config.yaml
model: "sound classifier"
hop_length: 160
bidirectional: true
beta2: 0.95
lr: 0.0031
warmup_steps: 300
Rows from block 2 of a small sound classifier, named by matrix and row number. Each number is 128 + 32 x the weight over its row's rms, rounded and kept within 0 to 255. All counts start at 0. Numbers have three digits each.
After each channel's rows are labels from the 100 clips, of 14976, where the channel reaches its highest value: "responds to" is what is common among them; "lies over" is the class under the peak. Only what is clearly more common there than usual is listed. The data: short made-up English sentences, spoken by a formant synthesiser in many voices.
# conv: width-3 conv, stride 2 (model.blocks.2.conv.weight, 144x112x3), inputs 0-111, a 3 kernel for each

conv.68:161104125153175172120170141168148094105087122086127151148181157130097137135155161138161145091133136134144111157152135124159078132093166075146182141078140144095037137137114120127155147187102120104137128165129129132112075103128097170083134142184079169139182118150171126120157161117145078098142162107159143119169176103117102126170152119121096153100181120134132126149146129144112155142174100190150137107152122127163083170174119117150107054127160126110117123118129119058096147082145082105126087118178117045098111134105082169173046109116140121076090107123058094166155183109098139149099100144112165126113154117142195146085107059126161141162142124132171111089099174123125151160131137076135103114121115192088097106193088082118100165157125114070115141166124156157174167086167069081070172190135122168068132080151088088151170142082122099116103174112175109115168179108116130128107126118164092150093141129150157157105132075113114130211137096114122080128096187101112115118178181231166100142195096106134117126104141102138135
responds to: voice: child-like voice
lies over: /ɛ/

conv.24:112148144136141180136154149112182124087111130137158135145092104128084144125125145150107133153135093127108163174089109080115073160173058158165115116164169166060155121099127092130192164080129117163152168124135142088088165136138163121095144129155129152107157094086140077138128124134178087131167110104110146156151066100124148162150101064175120149177074110109151130140171128135142131135116149172141130138099187159122118112132119100115106136165166158143091134111089098120117141157112103127083176165097091104095132097119135109170152069086135085128092153146189105110152075076141088108121148081126103136081172121137219116147078087185139076124127132106152132151080184176163154210114145098099167106125127130148163110213116110117071194110199148080131098151137126106062154108103160062153160171142112081104149185081121142111107208188090080094176088084135162122144154136138140139161069092132121147196143095123132101125131125104176145090115117106131150020098138092131121100094160123177159176159081148101105087120112146093075
responds to: "this"
lies over: /s/

conv.107:125158124099093185197123119109146192117110062163106127073144089107090125101125159117135131128125146094122132184102109143167123143137134148152074109119075150131091084053107121184126109113118139142113141179145110157080103087116193061118116035177068138178108094122134084083126118121147116098132103146134108124135129159171141129127149154095083127129184136116063121129137084083153135149140053140139106188133161118186126053107248158123092125132121153119077129141111093082174093130106163157083138109064176113106142119096135194079130158127119154131072175163160130073108115134150100123210160102139080079107157119105143131125168114085123139080132118094069192070125140113147094149126114133121134126171108096137149102146108175117125120177167172102149148121095147141102101068155127100136090087128123081131146167110140112191139085143118166118119107138119141131099145180157101110123096139157082166099153133137053101116134141091097114105121093167092102117128190198112132065112098117194085134139211182140110152141163103105125
responds to: voice: deep voice
lies over: /ɪ/

conv.9:141158165104138121136183160159150111205183126169109095122107111121071149126085120096120041153166109143126187142096117131198118131102062154168103128048071143149189150169174154134120153122122138103090132122178147162145122144182103139122121140073124172164153141137132122197104148127096118080160104137128141130106070163136143130150101119083161123128127121145128088140179101167146055101102158081126192086134127102108097150088077115201184102105175156132122178119108141131137106151161155173150168113100132137149151127080132096068185119098188051130137152113126148155152140098137126114156145118103147135096063143145122103081104118119138132115071151087156122133079130125110136153088134141100161114170141150116117116041110163141096062139138087154117073146151086137138107153101116111129092153085103117144135171096198087132097155082169128086071114138113128121106162158146168125110133143130078061155137137106187165163157128194176185135180150144083087076134113091092142112130125122209214178112121164076134105138194145104110
responds to: voice: low voice
lies over: /z/; /ɝ/

conv.143:212119064099186095173158100144073120129102118085101180132181080094080121143075138176130092147131048131103114108190120110093079134197115073146129118112135131160120210143097105143144128087106120161130115056139188096144157100097158130093125091120117105105085146137118125154129197074063118106203138101144123145157118106121110154091166121141123096101123120105130130157133108155158118094153127172123151172141177121099181171115105127144100102161196075171090162079082116105121119112093171112179119130112116080060145120094099131128120154129126142088138111082133217171104070169107134099143129137161078125116156105110124108158116122131104074084156079163164084137156138122156165158110159121127114189104136165155107138075099096154127170099145062148196078168071117130173110153093140106107110151092057182110139112105081107124126164146107152140136157110096178168144165147151108120126066136173146102084133126092107130132172109109110116152133098155132189084176091172088138113125210112081103132104141171099152169115147107090152
responds to: voice: high voice; /aɪ/; "my"
lies over: /aɪ/

conv.78:108160124142108147101043102183131119153104148119116143229166134115142178115153146042140150127159100103103145143110101114101138144136161168161119144114134173153127099105133116100091103149131131113138127086122130137099110112157102094150170115165098120104124144125127150111089068141092111150161183100130136186113129145080133151154141149081087085144112145158132106078143158080184112178146109110128119119122131127120081175217102154209138173080142110147080120110078116150145032163137111141139119123163092163128105162088137153194120156147121130101044143142089093130082138094099103076106078113105129138129108130149112074103157066056094139119167141183138060121114103118166115138145054081136155145157192115145133166114139187193173127110158177170075088106125119166191166086119071116118066135168090144134083150160182069116156101171197129147113106131171205141124085172172107118095093125159096110139154118111116129077125187167136132084143166099145131194103112133096142112129134145076114165158141146186116140151097115129125
responds to: /ɑ/
lies over: /ɑ/

conv.31:077112116138149111112120138107175073145131117134149105083083081172123126098076120105110121125186095147147146141148098144132181145129198124117117164122086127054137094132146196125101099177137067085086159218145145119127128103155135149132066203123123088113070114098119111076132114127099122095100078112132134133090083117117077115158118143124097113169119147092111148122084097121114131125101141164110158139116111109139172100101145154110121116147099085091104105108167122151146129166145145091124062073128121162110136098171112111160082087112191128132080120182059089170160110140181104085083125157137100161030093089144151076097142135146150124102127187096154154121146169091190095100153087123156181143159110148145168075143125140113086098111111179167118140135114154124101138135123125205161104117118094087107143142132173219155160138130159140099115084048206111119123140054137160130071142133189229141125085146124207123127108191179113116126083151148111177137131093108163140144132184126144157163150161121100134114174142108171133
responds to: /i/; voice: deep voice
lies over: /i/

conv.16:126062132127110098149139172130052149133119184077150137116167130107171126189126118061189108108097162122176173134120120085105136170100120123119112171119145137166137080192118175134152084149127159144135111175103086204149127126136164054143113159190155144111107124176182060151082083113142064182165100124093124185142100159144102164107136100092149132143123132143150135138105125166153119108084107064133164080135132118113119120192098157157116122120168164107106108119094122125166164075170094120175132166145132118142127074077118093155162132122108143147175115130113162098133148160077140096132144108164109155097081140161089154117168136145150125195135105176149098188170135138080164088116121086170094070154121083160121114140165129125127136114085129172062137127110109138133099167124169100119116113125135159127191127117113148094105154169173141071149168115122170144214100093113148047106142109125130119191141118132126163137131108114114112154146074096171057131106161111157145132099125225052189063145126065145100050168106134155104
responds to: /ə/; /ð/; "the"
lies over: /b/; /t/

conv.117:130122172113162089098074076086190066191095101162140128133132167076164121114194139131131108156103134102138163144155136152099143176133128186115124150204127144150121141124186111121141086137115130120149157101145131120093134140154121096143127087116134112127133154074083175101124124112098113129170100091144128124097094156145101150130134095082055103120152176114201126136154183095148118145132138154125167131126133131087119077126128167170165128127197139148151098157134171124137153115068212140119144074093135127190208122087098160186183158153120093114101086139134204076134125114113113137145095102112118124100113161068052165090196103104114112121102108067072097093191185147183121229144113084150146128139101128159124106091127093128154154091148146128132102120154172125151088105137118065155102116151176156180131135171167159080123142130172142095155081150120140169066051114136197105144133138103083109134129086085160117125146167153213137100137086108115201141119112137149155128120103089114126123140100106129145112070164080184163
responds to: /ɔ/
lies over: /ɔ/

conv.17:132100116125079154127123145137187172130133142158214148079144176068129068140145135121093121212113105121107167154125121113081107100060109139195164116086151128160126153143104086104153118077152192147154168163147185169090152110084178122086151093165082065092154095181165081138107189101161120105161143120145188160129111126131121096113164128111170113193085138087084124075137163116114146133116139139074109136110162176131153182198094133105110099131197112101146139152112154142129089133116131116152113146086147088092138148102118139065102141124120134120123098148187100161115155092175150141117121121213142164153063141127136116155144120080048171130153105117133137086146149098128169163138107125147148148088102124142147135134149103139193193181154067127152134128140112135106166143136104155148128084135161137064128159116108109136061169126132083126139175084076183108165109113123101129139223191051141095115115179142129153125156166122141206207094150163124128164172127095129115102128140156131203141143130117142134115149192116131125
responds to: /s/
lies over: /s/

conv.50:087124123145129105123124123103099173128083138131156151109118113178136119114134157077123117098138127121131175165208116127199146122079113111114102104124103118148093162184150095135125066095118147110099121097111197146130160179111187139124156153071083133149112209120093193157080098141084149172139138138144192074127094111122123153108083123137145121146130125115121122120115102124055138104139141110105136143169119135093077146153188138100130100095171129133057108109116161131123159089154120080113172087145137053118135105078090143155139168174144084077176106118149078118188122089192085166110179110190073164098117118076163118155104073088117125179143087168108104113119176060131094080155088143132124173091145118137158136157075170175152212201093158147126067118175120088123159136137148135080098145182211089123129157080170095163092147140130194119117195138126196176090182149104184096143105130117128108134111078137196139112095142160117120144127093158146142145114117120109151105089099166156134157123079141119114125078129156140138
responds to: /s/; /æ/; /ŋ/; "sang"
lies over: /æ/

conv.129:128128112082138128187102114158190108107152130120151132125174108168140129145143102170150113134074123134097152150127151111077134134120179091143198153127156091124167097085144136184153155159126114110138132098225112141115099140143144142121179167105168051116219150136154128093096111162153059174177153133098162093136173119118116131089160101145210083135145122035101155157097108090116146091148163079128144136175172173155124135132163162126118109075181099093117189122127128148153106164115087075192161146083155106050135130085156142135127079111109142100150097152142122095105137155176153113130100141112165110091177113121105183077165172152118154140087119129128136139126111158124117115078150108095126142186150140120135146174107193111089143193121082095128132185129159162096117127114149074124216108152124128137147130095106066172049131170112137118141101156119181133220177086107133142176132159147112135184155098121061127095146151087125143177092107117141127101086122187105113124118081082169166143138129084130091129122150132063168
responds to: voice: child-like voice; "was"
lies over: /z/

conv.35:196116094119167126120122148132162103179174097134111138123090069104158104186139173143129117201121085118140141105079089202167109107118148067116116156093135155144088081109107113125101095103130148163069161092105163098122110145084110095124056091146178100136080131119110097137081180167106102185144103068087161168159100112130099130146172107103173088126089092104075161127115030141168145138206145162141112106109078083122110122119115087111130132112100122147109204204111088143164094190149106130088131101161101126099120143127171107130126141085125138152109058144137144134125131178136115118154143125140145098108143100152150097107086107125066189165059137106122101089190124172100147152134137146105182068117147115092138119160127147100125144131131111144137146108162128145120107243183105176128170102092065151155092105064059238156117155092191114125129071132130141151141143132078091163080096119159147077100132157117118150122141143104133125136141112124120091154149156117125124132118173076139121097134149178093121070172129111108122
responds to: voice: low voice
lies over: /n/

conv.119:133104106109155132138133148104129117140179126083176126164129120143200178135122137103178104166158083196118106144111088052197121139068145148126162133173091147073167107091160101072132103143106155186139152107099127117057111151140150118109160099102063168132122106103170067144096097142153153108136153134127129142144095123098144114116111100124131167138192140149181146060144111065130094081168094063171153133119181091166175133064115117171189115106120103155126127142103146123096108141153177134087106169084172146149220098063155174123092163154137056092177109139090158119174136070180099196112079155115183139143157125138117142169145071117134132070098121062160140101127139116158113153148084103114170222130076141113107155103128131149113112073147127164142142101096120151118087116163140158095137110150174070130179075156102140133195080114094187146146082108114157130138131118161125088120128184116134128166132102135120067142128090109157121109124155111109126148153118144145116189176218128127134125094107149178104124163130145134102
responds to: /ɑ/; voice: child-like voice
lies over: /t/

conv.123:121205139137118102136084124104107120107113118116158150092124125113106061165152073172098146086161130110075112181110078118118084117070133175056108094124147121028083122127079165141163130129115105120115148142115183127132170083105062081137115127099092128136182102134127130100100083141138130131161146150143102127083046154084127118178132131138078173103160108077154109125172190119089052179062110150132099125119181126125090139087108151109160153136116171148065081158188151092111092173146181097157186153090128170160157130063161119102144057079076136160152111114117101183164072068145126107109180073138063120111151146112158130149138110166134119072124115119078134179103125148156117109126064104149142142096139158160141129128167153150126169130138141143181102117140125124115193145138169094122058069107112066129130133126122136108182110154133143137162093071116156107116094083140114113153070132180190083134154190134156121163152144159127161114086136119147177139104080109132103149161153107125100114149078158143166077133123132172092
responds to: voice: high voice; "my"
lies over: /aɪ/

conv.126:131167165165162141137134108107119120171119053111116067087172060148128163099181165178115099106118111076086123152157136072117103102059156078164162136145071103123168121120092099180140088102130139169106147105136103115126103117102133117132139115185104150130108154116106181115160152179147145068143129121114153122090115125158129132186139155124106154118161157147119151101093140124193126136115139177154138152085140114132115120148192108143054076078127100145108165153126078144139062073112143081116107163168165103143117081133170157109123113146181108134216169105125070122136095109145115126176069074108126094119174095145146151194114117106173168146175117123134135125127159135110144100203164177170130156106154145137139157159090090144112165081095135232130157124160123115145114142224175068118132150146113118110142139131162160146122095140111156089111118096141104078186107127121106114142081127114152105136150117104080038135054155186161107087157170151104113156091146175221122114124123081180159128087115157048108088126137114133134
responds to: voice: deep voice; muffled (low-pass)
lies over: /ɪ/

conv.55:079127077093103113174124158133124117093134161099088134121156107178112129144152119177103125076171126075112111180067124164162156113132109165145086186104134119126164135115162137101118115140123155128105132173184142080158095082149155155067095154116140137156226196091154176131143118117156130080156077075107159131115111065106185143084086153146079144126130119187126120123117165112155112117104119137104111123127156159115149149134105107137144108102122120141120087096158083187178134132132160097093089112161133137154072172193102088186188076088150082067151181102132092160163093093083155209119093130136132140145118097189118119190139154107185162096140149116095161122195120100168153092115145106170158136201190148136096120108034126105105111140130157124141096183135107125130094107165098113135122111165114100126114157113097125169110167106079184163175130084109122160150139127138141119134128116122104111136099113171164104157081094068062182038146173125218084120117149120097161119178136066141167098118133134125119131101151113137180
responds to: voice: child-like voice
lies over: /z/

conv.101:207106126080200120194155125170123110116140099077123132114102199139160106126110152133125184097127172108162152098120121186135092085123144050120127154121110214148144163173159136103107130065142111098136160111128134154191124070100134133125154114119130215121143066151137127133191082102121114148133176182123120158059129157124188136142118079142156127064143124081134099113087124117135142135163199153145135156162144099127211132153129130114137123129123125144105033116144130144181140168107153149083080116094155150099117175086170170090101094166059134187109132107181157077120116151111157155122157097138128150059138155081118098079119156101107106151133118097132160100116207082160163069106122138110170119100146069159133064103130157173168148072188129142159135113145166094119150122170140103108126144140092126109162135146197111126106148167168087116114081094165120073107109130118090128104062147098102162139104129093138156093167147135135152108133155106086167146163132186162146102105158097113151106115131162125120029106147080143127
responds to: voice: low voice; "every"
lies over: /i/

conv.54:081139105124113154122136137140150123182171131183104116145108084204145123128103139188216091149165120136119176153156148084129177135142148116080142165114109156132172076157124119093161218090140071102197122172126120163152187151103154095162119135144179149108096107192074127110148117103133122139136132136097079138080144145147103105157129149143133116134130136130098159111124123104120098175136165172152102113127120141196087088156063117147125102123141100152171157121145096131156141161142138143085136102117088119167117061158168176071120115143095064143124149170120077156172116077179158122195105078160130118197197099095179105122161182098111208162134142147141111113105128148110078131113137148140150172110147125098085117124108153120186110149181182131078187165078228170062112075109185133086119112089119134183117068093159121118188134097130098166080102146137107092125153113112150092126139148110157087136149090174186130090123114067135095133137159148093184156136084157122099079115143094121138119112119092094097102146119156182123
responds to: voice: child-like voice
lies over: /s/

conv.109:143151190145123150126078128131147157141100096132120135105127178105115092187061133077092141108175117111083133146084135096105150181117107159051113151112088162161130124163129124172089114097162097147144093150128120134111095140169137153139196137102124119084168142118123191171057103133108125103153131117116124140139116170128115114159178095148124095130082115147153147116191155098125136075108092077112093130184087140109063146194153113140129114130124104116113088071086121096150088171119179144080165126129120091137147102183165090070111117083158129121120114113091071149141129141097131167143163111106103119114175203137093196131142135155075117057151151093142104118101154124117094124102139101077108118177145093206138142138113104106187057122125087072133086165161110088167179074090118117153112204214100189123165183083137147055137126155142102125117161101157118117107135160127109102126121172162146074090132160145134117161179100186120138147150124101079106141075181143144114153162084138176108145122156084094103227129136104060147
responds to: rumble
lies over: /t/

conv.138:152103170102076063099146118098122159164106119126131127146150115093140082156045153146129123154108159124114065106114113114142147138103106073078061114079106136137139192093120063073103124106129135124082168197134093115145147126115119079122144109125122116143149048098129123131041109138075132119083099101103115094135127131148178138094110146122099104145102166081136087196142113102160107124090138060130197102096133107126123201111164189155114141126126147116121126114156141065106138154122144120090152084073090168176112069090171137091157101103143131098070152116101150109158136131173131087100144141114091153104150170176171115056099150127122165120141203138080077144120133099092108076117131174139115146144123128163145075115100115100104099122141160068166152130134105127133190086122152178111096084125152085119103225115086180127106098132140167099123188164135162192137164169157085098060127097105131124113116111159100144110137132101102120093099101111135204091048122137140119120128127096075104151180132187136142165078121208128097
responds to: /i/; voice: child-like voice; /ʃ/; "she"
lies over: /i/

conv.11:135148087133112179138170167116100149142108076170252119177135111129167126112141118156191145123123162123067193109146157098138119141187116131110149106133177140130120107089114103140110072076120162140110116070156086122152140079126170119154184133145180130170168166112137155133091124131154153117118107138120129113123114155099076142163170148136183143153165142095157139153117096132172168050102155095109104075142161124124133097112096104092116099162157140114186167074143135093116152052155122115155122123089139132118143129125094137140175155129163157168083139102135145089134141085154192086160205071109144166142153060158084119162179183089083107119115207081146089069104130045141136170141169100170066193195152136146127139115093128087103134107109156153134083120126104165140151077151119108146126103122113099164074133206124115146159132132077134108068097099060105101158099099126125078155132132087108110147159154168103126118113200135115168112106105106171113162121108097101091108090115138143115171055121176142070137119161102098090
responds to: voice: high voice; /ɔ/
lies over: /ɔ/

conv.121:102159163122162108175203123154133127082108222076144129118092156093067124155125098162104112125172129121138124107075183111101109096085129147139126126149105130158181135146104115142076150124111105094115124134115078104150148139086172129096056136154106118151126180147120136133087146150166106140154131134058146158185093172070141161178124078151131135082117091128187139122152109121084126136105128103196142128111138152130144118182109186104127132146208141067136084154192127129137072138171162143128046128083138137095131077158149098161116099108148127090163111129118143175152115107149134160149111158110059127159119156189121103095173162196083115128120132194157074208154130090107106124155037094191168094137143131123129143090104090111153109097134137090129147151141082131151099095196166123163108151122110132158105120081063142177106135110109148115149139107214031143101091116109148112167122080132162108140191139129153118151093076151206139165147082113160100101128122130186140127104182167138111201105109119136131083129140131136117
responds to: /z/; voice: low voice; "was"; "where"
lies over: /z/

conv.100:141166083127094098136089154176137151141150132103196089100193126133157133142189101163134130099123154107096182076147112116168085200122112142187145094102151136056139120111055128186129077137114130156189171095103118115185131106090119092120099163167131107122118169140138124175126083143070127105215133097133160143135159130141153088092157118099196142088146123137177065132150115196135094081103081128150080198105121150172130118116177137153113184152115157069190136171108097067127126080093168126161131126051115095158159095144123092150104100104173135106149125096097152041186143148114113117120124163117198147128160205179138086110117187126135101064122154134117150123105137169097104099148132118139176113118146136151148091085133113064153120090180108111097151162084155141118141131119122099157153146136143117169107218127115100150177139101131100078124134109149124109070174117128160099139103114147129121149147128111110139083142167085160166087141085105202136095120102144113073122132092144172085109140137147136061166179145108170129
responds to: voice: high voice; clipping
lies over: /s/

conv.53:153123131136133139153120142158110169172154179118130143041090132116158188116118145158095110116120164112114099116148066124077169088149155106144136154133138110130105122095147086161134178130096159149139134054177113105117164115161207124125126149143074113066112229152156111132156197096166110154173103117076111140140135177146067132163122136070198142128096126165132128090112127122126139076060115079091127108095103109140100147142076129136107117146177155141145144140106130193149151093155118200170120177115133181166099185161138136125094138094064149129089087118172141169125116118110174122092144100138163161148192096094147110119094109175135126164085111155131143187112124150142153111134143123105111169132150158131052141089117070092149129108107103086073123106137142071083104149156151120149152200126171090118090124064148077144127142128161153102076071149121121147125143086161125186100134108102094135137120134161186147149198111090184186063087117163158137143175130112191135126154113137111099144191138120104168203163099180169181
responds to: voice: child-like voice; mains hum
lies over: /ɑ/

conv.58:116126151126163122088168116159137195117155043083187191075123150133107131148098106116131167065106088140173193119083104103119115121086131135135123215137091137136088124099102097108118146117101121131166149129142122153149157132095149136126106147200123180111135116150131104083191098086175050107132118159113146196092147162158100154111133097094107095086145150100124133107102154138107126112116121098090121173193142155152103147086165215127109139151095108115173136160115106068136152204082097118156121141126139130083161135144124140123170115062118094090144140133115138128109192156188123083167105174156081104152137131134133141143137141121144117077130105109107132113083166132170138147113076101094123158108104187101121111151079151117051092138102168111105053112129097085096102164098169131116131123092184209161107136150120134137192177087197138125174108181122169113119130080161124080093094164163115109122084128050102186108115170136141092127098058070117187137164098101095096122126090081073072124147126151162120155110169093115103
responds to: /s/
lies over: /s/

conv.89:166135041133118121104099109155139210099108113124126111124152141177096121138114140114131099106174103192072141161136136102127145106091082102111127125072079112136100187119141086132100167118116127159122096204225153133099179139145135127175111061149136105112091106186141155079117094103089137135107092111099064142120091127136118065106135194088121135119181096144127113156127099099143086099141181095118207119179158106125103131138112081168079131097099121181091090114156117128077147161159119148087154097128096100154111103224154118068125137074142164128103129099146106165081138132190194190153130099113108153147153118146196100164069144162128134098143158098160107135143138136128166128122113174098142201199105125156203126153113140142133150146116122100080193126098054143157128122130061137128172150077149149063125161162125150169134134067143138134112145128102139140094175203124106122131137114078093133165136151113156104100161157173146114135078125150118096159162086175159126072104163145093117160118111146105167139072149134065113
responds to: /i/
lies over: /i/

conv.104:119126126201142106170110074125125099089161150133150161142092084154133106103152100116148163123130148123186144133150151176102107138093089084153159135193149162120145141089136122152165202121134048176150154142056134150121121106094115100088123151082118081136132096137131116073103171120100145106085133137138155122104069158159152105108109094162159093141124158169105113140164113134112211135112134196180130111224132173066064198177135127142113141153098109074155137141160088069157100113138187139064098094111139124093104120101170154118114164124100129097098126140115110120132160149140115164136126116189174169106144142110166141147115170182130186078113183127152078133098133093110112117091138045093236155181066154145121147162111107101199163107103064155104148169070123116098112087156072110129158146133172098123082100131116131139147091141121115095088134175123145128152081097130120100164088117117118154153135086084138131142093062177079082085117139160161118105093182103136108153158176128127086096140097123170107116144189145136169
responds to: /s/; voice: deep voice; clipping
lies over: /s/

conv.18:103126121179139193069145141140123061130181081136137109148178107129114149160172125099068134051187165141101079180079129132151113142100158126073150117078169110146046087108086170160111132129125049130147069098113154100174101168153130108128129132162138139178071134101079133118070134150112105114097122120134124200116134141119090086125111133109121191128128143145135116102157190138114123161128113109115137087137146122110137167139133163144155124107141145154069061128136161123125083096134152186085128164114142218135147124089203170051142178126105127133117188118097128122117138131100105122099082161120118152109138177175112118113091124143192146137090104059101164113135149177155104148079155128161147126088092017092125127150097164122084164110144166132072100120151125152115107087114076113134082072100164121110150103116125104117107114118138175131146136113144103086127170124150122136139222120110173131112149127071086102144116103092095147155162081205143069119089097117109129179136096162050159090149115150124143124091182086078108
responds to: voice: child-like voice; /ɑ/
lies over: /ɑ/

conv.52:164080156139155123126105084169116101110115164108170098157163182150136158089111119181214141138195120141145101169144151099128100113213109096109126123113091121103119080146164103104075115115138129116119146080165109174159095146182186180068166122074077147162135128107127149121158165128142135136081163170162090133120156136084159137151146141112165120150139101100146108159114123128117127160173157139090122180091103114116141154133104148171173127087111113087112096094119137134141092193067134057155098183120137155075103130138111151142168175125119125153112117146133094128084112146057140140096104153135105144133107176201161108129131137090175100102172136056214171137103088189144186123105116104135179107054144155146067122111153139133123133154091187103197066121095153176145081081130143162083122099101117069130139085134092099200125123120120146138179098129117138111133113100133130128132095078172191135117150145115102163131129131131122127191156108131085115164148140113076177099196178095166065143142132064106146086212181138135148
responds to: voice: high voice; "his"
lies over: /z/

conv.73:145085144087129144072179116130129119135124162110078107111151064096117104096060136153096162161156134174124157152122120222132137107144123082108129167104134112169115137064162087163119116146096122128069136124170135168153139115089103143138159150130133135057093127140118120115115093136142086201106187073139172151132144126124116115173090130101115165137117125127122136112129119104133127146055123143103101142097121056208055140097198144159164137169179114145143150012177107169077145126065151113105153142080161102119109097174161058132166128108167139147138145143120182155098183092142099148143070146111147135137142140133172119121106138182148132115086149100184109130119085111126092069135133109182098083160107086102142058170159187150080134070099182100078126075075075156107129123115140117155115116119124160103094130126184097145150103142108190153062162131154140071118128076130143122098116146156105159160115036104125115141137107058158123092184116142109129135110132109114139134106138085158192092167147156123130155115180173081125
responds to: voice: low voice
lies over: /z/

conv.3:188184131073148091093144126167105142132130149190162086144118085144112115107159182141142112147084158158225113118142126127130106108114174131113132150085111140083125173125192118178111095101124111160191179107153153164196110161098151119144163177067138099123104091130117073137117154110165094119192162146105114090120107143121145146116139152177062200134159126153111146115119073101114076148167132154161121086115121093166168166154129176163095152130159113199201153119089169236221152101143099124139130111082162136166138076124172083089152115165086187232117117095092121091126092129156093139108163144149131125116127143102172093117095137137120101153135099130160098136115180150120140081131061117115115123135139146119100117150128190107068100204123126135141086137102124166177141128085078172102083098103142153137137186150127155100109151188096087141130143130113055108139093123141151086105150110115164104153092149132097112067168197117145112134128129142109179136128096152130097126127112148175114109136185124164200097133149141116114
responds to: voice: high voice; "is"
lies over: /z/; /æ/

conv.62:114161128175129084131153105217062143176106133159101136165063164134101167112130097135132117085107156142175153094206147151144113135145142122124139137138086138158100127194086155090147173157094172150074097126185108133113188104084112069131130097110107123105129101165083166083189162091156122116097162082131107114130135161122172133134082146181101129117146133176043133119177114185154104180118090121116150158129130130098120115071152119104172134111135193146082161093131154178084112149102125097116135095112118063152134102137151157060154097120138163096127162152149086128070115204154159151164164074079164159123133111067150196090167152067115185113126121166073135074155133170086155139105099155132147099073138129095181103138110123148129142113140135140144136139131195126117204090086095130129115099096089133119091165110154153093090137072143096112149128120148119170091070192109132097130140118133093135114126103149209090120138073166070139135143149143174125137146076033194113076160131110118114134147117130089118120144108102098152
responds to: /i/; /ɛ/; /v/; "every"
lies over: /i/

conv.88:133112143086163170110128154135121100102161126168158203097132113170133132137125109100158168178114141106066078153092089130127121163111078098070081115130164173072125115180180141129091164115101164154134183130092179102093144085125180137101108146175122115158063207118068171175110149161134125104122070082133108115122172110144120117125123164197170079110164196126114057126121103109099092131118173175114150117066177105169093097123088156154095131137186064041113102131159141102120099128122209129118086099125105144127094175139170146121155173152120193130118112128138079131077119113131058165168178136129089139122163142080179125143123142131065160086144113147128107095112103108124165134121144138131075139117152122140121138157129069120164152103138096126096134109168152131212143081100147120148104145156222125113108118173164038133161148123106123098120165090137137129127114128142166134170106105088134053128118125139185142104143179128184083146115124114169107127142134140091131110138123133169141142152153142105071236110082156127120
responds to: /s/; voice: high voice
lies over: /ɪ/